Rows from block 2 of the text decoder of a small image captioner, named by matrix and row number. Rows with one number belong to one neuron. Each number is 128 + 32 x the weight over its row's rms, rounded and kept within 0 to 255. All counts start at 0.
Before each neuron's rows are labels from the 100 texts, of 14848, where the neuron reaches its highest value: "fires on" is the input token at the peak. Only what is clearly more common there than usual is listed. The data: rendered scenes of toy objects such as cars, trees, mugs and chairs.
# fc1: MLP up (decoder.blocks.2.mlp.fc1.weight, 256x128), inputs 0-127
# fc2: MLP down (decoder.blocks.2.mlp.fc2.weight, 128x256, transposed), outputs 0-127

fires on: "o"
fc1.237 [140 129 159 159  79 106 115 122 156 202 137  75 103 136 120 100  99 172 124 128 103 152 131 140 160 167 166  96 127  97  70 115 132 114  96 139 155 155 154 162 162 102 139 138  87 151  96 189 184 149 255 147 107 163 123 115 138 152 135  89 158 150  68  65 154 134 126 118 143 102 137  74 166 130 160 114 159 150  93  93 147 113 127 110 151 121  43 142 144 172 110  90 119 144 141  90 116 137 144 192 132 144 142 107 168 133 108 152 103 132 166 190 151 109 140 174 108 169 172  72 102 147 149 143 103 107 135 167]
fc2.237 [117  87 139 168 134 133 149 136 156 174  87  67 125 136 152  84 150 153 171 125 134  92 121 155 132 127 127 111 100  65  69  85 133 106 155 128 147 125 175 135 154 140  81 157 105 149 167 101 171 190 132 190  75 139 156 109  84 141 173  85 162 114 117  72 201 118  95 137 120 150 133 145  70  88 128 203 119 150 149 100 125 145 128  64 133  87  96 121 118 174 151 102 130 151  93 115 107 138 166 147  95 157 154 119 178  98 139 127 114 136 109  95 118 163 126 185 117 161 116  32 117  97 110 176 139 187 116 107]

fires on: "e"; "r"; "m"
fc1.240 [166 127  97 124 226 142 182 109 174  94 129 127 142  66 184 134 113 123 128 168  96 154 145  71 100  92 165 134 114 102  94  75 196 111 132 121  82 118 148 117 163 190  99 101 128 140 125  76 113 139  98 176 146  95 169  89 148 106 122 114 131 127 153 107 154 128 142 142 199 144  84 151 103  88 152 101 153 170 141 124  88 189 139 145 111  57 110  61 209 159 124  76 149 141  69 120 136 162 150 111 127 116  96  75 105 126 149 127 103 114 120 125 122 144 164 160  89 130 106 125 150 133 147 114 181 145 150 131]
fc2.240 [ 96 113 154  56 162 165  88 187 144 155 135  86 160 107 160 127 154 139 136  75 123 141  86 138 161 116 114 104 108  77 132 185 130 170 164 136 115 110 137 136 110 133 159  96 114  86 158 101 112 125 214 116 152  84 174  87 178 158 135 173 173 146 137 128  96  76 103 145 108 129 119 114 155 125 136 130  99  63  59 143 105 158 108 166 122 114 160  91 171 105 115 110 110 102 120 108 122 194 108  86 125 124  94  89 139 182 138  73 113 162  98 126 105  92 147 120 199  89 144 112 112 148 104 113 140 225 152 143]

fires on: "c"
fc1.1 [150 104 175 159 149 105 122  91  22 123 137 142 152  70 123 157 106 110 183 125 211 115 120 127 154  90 160 113 157 146  97  83 135  94 127 117 120 147 104 136 151 111 149 105 129 133 108  89 146 127 101 163  86  89 125 110 105 151 117 105 184 150 166  96 108 134 102 133 106  97 137 108  70  75 115  69  55 152 170  70 177 151 106 125 170 164 142  97  85  82  90 157  85 145 120 143  86 123 145 158 165  98  71  82 156 158 146  82 134 107 126 155 144 161  80 192 117 151 164 149 141 120 137 102 106 108 125  90]
fc2.1 [123 124 154 189 151 100 139  81 147 148 119 157  93 171 104 117 100 125 123 161 158  93 144 159 135 118 155 131  98  74 132 106  76  57  99 118 146 126 100  90 105  95 123 177 128 172 165 119 142 153  64 122 132 155 163 136  83 148  75 110  74 145  82 132  88  85 188 144 149  88 109 132 142 143 122 132 109  66 134 192 185 128 106 109 106 147 106 145  86 151  90 188 150 120 140  95 125 121 129 189 122 100  92 147 147  92 115 117  76  57 103 124 187 109 113  97 107 163 110 174 123 199 102 142 171 172 144  93]

fires on: "i"
fc1.148 [138 123 126 165 101  70  99 162 155  61 111 107  73  77 151 114 153 114 122 127 158 142 109 136 159  90 162  87  99 156 113 169 197 135 143 146 158 134 120  56 160  56 104  83 101 191 145 109  74  84 202 148  64 116 151 142 136  70  87 113 113 109 140  96 116  94 127 118  90  95 152 110 121 178 147 135 155 163 107  43  83 117 140 125  74 146 170 100 151 122 144 108 112 169 151  53  89 160 108  94 113 126 108 123 128 146  96 145 126 164 113 145 110 128 127 125 137 134 114 137  81 122 152 155 114 106 138  71]
fc2.148 [156 122 116 126  88 153 164 175 127 192 139 139 133 170  40 110 138 168 139 147 128 103 128  98 128 157 153 153 162 141 127 126 108 100 125  94 116 100 154 162  86 118 129 120 173  70  90 144 130 149 133 114 190 127 158 125 148 128 146 151 158 131 128 163  88 150 166 153 150 173 100  86 128  87 100 119 143 109 145 113 193 148 145  92 181 116  86 115 150 122 177 116 212 158 101 145 162  98 136 124 130  68  64 138 153 139  94 117 114 166 190 163 152  95 157 159 134  74  73 158 112  76 127 131 102 215 131  66]

fires on: " "
fc1.149 [141 112 175  66 142 121 187 148 161 115 100 157  92 124 167 109 173  95  85  87 146 152 123 130  62  85 175 136 136  86 116 105 108 199 171 126  88 109 162 130 108 124 149 141 176 175  53 125 125 187 124 143 117 131 102 120  92 142 152 112  56  74 166  90 104  85 147 118 181 136  99 142 125  91 165  89 135 186 128 109 107 101 163 122 138 163 141 138  91  78 171 170  87 137  96 170 105 116 123 135  93  77  97  91 113 135 137 103 127 123 124 152  84 154 150  71 133 135 127 162  93 165 157 127 123 113  77 186]
fc2.149 [171 172 129 127 100  86 103 118 159 186 146 129 139  87  84 152 121 121 170  83 129 107 160 115 144 155  97 153  87  98 132 140  85 107  66 108  87 142 103 162 113 136 127 109 145  52 106  76  93 118  87  82 182  82 136  80 206 156 119 120 119 169  79 119 144 150  55  99 121  83  83  95 149  84  55 150 110 142 136 148 143 101 142 174  68 194 129 126  96 134 128 103 146 123 150 103 125 126 143 122 102 139 124 176 117 109 108 168  56  97 153 147 144  57  99 104 165 138 121 121 100 142 121 104 134 146 151 161]

fires on: "e"; "l"; "p"
fc1.213 [173 122 119 118 107 103 136 139 177 177  79 112 134 136 117 107  83 102 130 185 124 181 178 128 183 109 148 135 137 118 165  87 146 125 174 158 105  88 129 175  93 131 172 123 165 150  80 124 170 102  64 107 133 116  89 121 141  64 107 111 201 153 145 128 158  66 119 212 154 179  59 151 151  43  92 102 146 135 129 139 149 156 113 159  95 142 124 130 126 111 158  98 137 121  25 143  85 102 157 108 106 122 116  85 108  94 126 131 115 159 149 116 133  90 190 147 124 121 144 160 108 140 123 120 141  97 149 122]
fc2.213 [105 132  54  92 114 161 108 169  85 113 117 127 149 146  61 168 140  96 107 137 140 115 172  81 172  69 132 124  95 142 140 181 135  55 116 137 137 151  98 134 177 135  85  68 166  97 128 117 115  84 122 146 145 158  68  87  94  74 170 149 144 137  72 165 154 133 154 131 154 116 118 138 106 137 134 141 143 111 108 111  99 135  81 151 108  93 143  69 104 204 145 118 101 212  87 141 145 168 171 113 159 121  94  79 173 135 105 156 146  93 147 119 132 109 183 136 124  91 164 143  79 128 172 168 124  86 120 145]

fires on: "e"
fc1.145 [123 196 123 117 110 111  71 154 108 129 105 156 116 100 102 123 107 148 116 137 178 165 106  75 156 125 154 116 116  87 182 141 129 160  90 174 126  61 214 135 142 157  98 102 160 151 114 120  82 135 123  93 184  78 116 151 178 133 192 156 164 155  71 133 119 158 128 110 127 119 183 106 101 114 110 125 131 131 112 112 182 113 124 130 115 108 170 128  99 155  93 185  94 191 138 100 144 125  89 135 133  92 108 121 111 151 189 102 165 194 101  93  99 134 172 113 142 131 109  51 136  76 128 104 136 196 117 172]
fc2.145 [117 147 153 127 109 113 124  88 158  81 127 148  82 138 160  61 174 127 149 216 134 115 168 173 157 145 185 131 136 154 129  87  73  94 137 103  78 155 136 179 118 118 125 140 168 126 101 185 156 148 107 149  85 129  98 150  98 170  95 101 145 106 118 108  91 106 119 158 111 133 108  96 167  78 147 171 141 127 176 144  46 152 145 157 135 184 122 142 130 134 124 117 194 123  94 164 185  73 154  91 178 165 138 137 160  79 129 132 111  40 135 119 124 156 113 138 114 122 106 103 146  64 133 163  95  84 117 117]

fires on: "i"
fc1.12 [122 105  85  85 134 149 117  63 193 144  76  91 157  89 116 122  54  95 137 148 116 149 159 133  80  91 159  89 114 156 136 125 213 144 112  67 120  47 145 101 118 104 112 166 114 171 143 134 144 153 119 153 168 177 137  97 110  76 135 107 135 148  98 135 123 110  78 140 154  99 134  94 120 141 170 153 154 139 150 167 166 162 150 125  73 122  72  85 171 188 152 116 191 119 117 131 119 138 132  90 110 185 134 159 122 173 126 126  57 118 120 113 154 126 130 123 179 105 138  98 101 129  85 119 120  74  78 123]
fc2.12 [137  98 113 131 128  75 126 104 100 106  80 160 139  95 132 120 107 119 113 157  66 142 142 128 166  82 132 135 174  97  92  99 106 136 139 150 193 162 147 130 116 127 154  83 143 111 128 171  85  81 146 155  96  58  53 105 154  97 150  59 151 178  99 141 106 158 155 170 178  99 114 137 118 155 199 135 133 128 127 188 146 145  93 164 134 135 174 168 120  90  66 102 114  93 153 120 118  58 118 130 129 110  92  91  92  98  92 101 110 134  84 153 156 132  89 118 124  94 120  87 187  94 101 117 154 181 188 146]

fires on: " "
fc1.22 [132 165  92 180  64 133  77  97 108  75  88 153 156  72  37 125 138 194 134 124  93 181  98 160 156 149 117 126 111 139  84 150 148  89 133 138 145 126 131 172  92 137 129 131 155 125 137  46 126 105 163 170 156 108 146 123  92 105 110 136 134 141 120 101 137 115 145 149 108 154  55  94 166  94 173  79 121 141 103  94 144 106 137 196 142 137 117 154 174 119 108 213 114  82  91 152  92  98 110 127 152 107 164 203 130 162 177  64 154 114 125 100 151 127 112 160 129 115 115 152 150 103 101 137 119 139  93 119]
fc2.22 [112 119 161  82  98  98 119 191 106 150 137 137 102 175 176 154 157 113 132 135 136 121 178  81 122  80 136 114 160 134 129 179 154  99  95  94 146 120 149 144  95  78 176 138 101 157 167 137 120  96 143  68 128 131 127 130 133 124 100  92 107  91 155  85 147 153 159  89 150 162 203 142  69 115  86 122 152 104  92 151 109 157 182 105 134  99 146 109  49 141 126 130 128 162 115  79 109 145 117 107 109 173 214  86 157  52 113 169 130 132  74 100 133  94 137 175 132 115 159  89 135 107 116  73  70  80 154 139]

fires on: "c"
fc1.53 [194 130  90 135 111 141 173  97 103 165 121 103  82  90 150 126  86 155 160 170 194 101 142 155 152 104 147 189 179 146 175 172 128  91  99 162 109  75  87 175 149 113 147  96 163 141 102 109 140 125 134 115 128 140 139 132 125 155 117  84 101 186 154 132 156 183 144 179 152 151 119 148 115 132  97 184  74 106 162 148 115 143 137  86  36  77 118 213 127 107 173  89 152 158 204 123 142 161 112 126 131 172 130  82 140 158 103 108 165 147 116 111 128 125 135 115 180 152 139 137 167 122 120 142 172 150  97 102]
fc2.53 [207 125  97 173 166  91 132 125 108 171 105  87  62  92 137 142  78 102 176 154 109 149 182 104 101  70 139 157 150 161 110 168 160  95 192 195 127 132 138 125 130 125 109 130 112  95  84  91 131 145 163  99 103 129 158 135 104 122 163  87 107  88 132 121 100 155 125 182 130 129  61 128 110 157  96 227 115 157 124  90 121 169 102  81  88  86 124 137 123 120 130  57 119 119 153 125 111 118 109 156 200 141 136  92  86 114 122  88 137 124 148 107 118 125  97 177 166 145 104 108 143 160  95 137 193 112 107 111]

fires on: "e"; "l"
fc1.243 [104  95 159 113 113  98  71  76  81 193 142 194 107 140 103 122 142 118 133 138 120  34 165  43 113 110 103  99 126  97 120 128 165 163  96 164 148 130 109 156 157 112 147 100  39 150 136 118 132 171 101 154 135 140 108 145 130 128 106 128 127 149 114  94 113 159 169 156 135 106 140 110  83 112 124  82 129  95 107 143  30  72 105  84 118 100 173 148 143  90 148 117  50  79 137 102 119  86 156 119 107  93 186 125 115 100  84 125 160  89 121 134 120 114 131 165 108 112 180 116  97 107  86  93 122 114 156 122]
fc2.243 [103  99 139  87 163 163 155  42 169 109 120 117  82 134 123 164 123 165  87 118 126 122  67 187  88 150 145 112 166 109  82 103 132 144 122 132  47 116 109 103  79  89 179 178 162  89 130 185  98  69 136 135 101 115 112 108 155 105 145 145 135 112 154 134 108 151 102  63  78 109  90 120  86 115 126 176  97 129 143  74 160 131 119 152 148 113 114 105 142 120 124 149 146 164 114 170 128 151  89 114 124 150 195 138  99 153 182  89 165 106 117 124 117 134 126 106 133 185 109  61 198 123 116 112  47 132 119 125]

fires on: "o"
fc1.64 [190 107 135 141 142 103 160 119  87  86 148 107 161 145 157  85  84 144 107 103 168  81 108  94 194  94 149 156 153 105 141 172 139  59 153 104 169  88 122 119 134 106 108 120  93 165 100 180 180 132 101 164 186 114 152 154 117 180  97 130 120 138 146  96  87 170 175 122 141 118 114  90 117 133 180 101 162 133  58 188 151  82 184 163  97 105 110 133 130  92 175 155  70 156  90 102 137 120 150 146  88  84  83 138 120 109 192 104 130 131 133  69 104  90 108 133 118 123 156 115 158 138 177 182 109 137 143 142]
fc2.64 [152 119 137 135 128 144  89  99 139 144 119 105  97 147 111 142 111 125 149 173  95 185 189 103 104 203 104 129 131 111  69 167 122 122 126 126  44 119 151 103 134 101 180 137 134 187 122  73 102  96  91 158 146 161 121 154 128 137  99 137 106 121 177 185 190 102  34 118  59 110 101 151 165 132 121  62  49 123 126 107  73 108 167 121 117 117 162 157 162 100  89 166 135 119 157 114 144 135 136 139 157 173 133 112 105 177 122 148 107  89 186 142 126 131 129 129 163 176 175 125 139 138  97  99 161  87  99 123]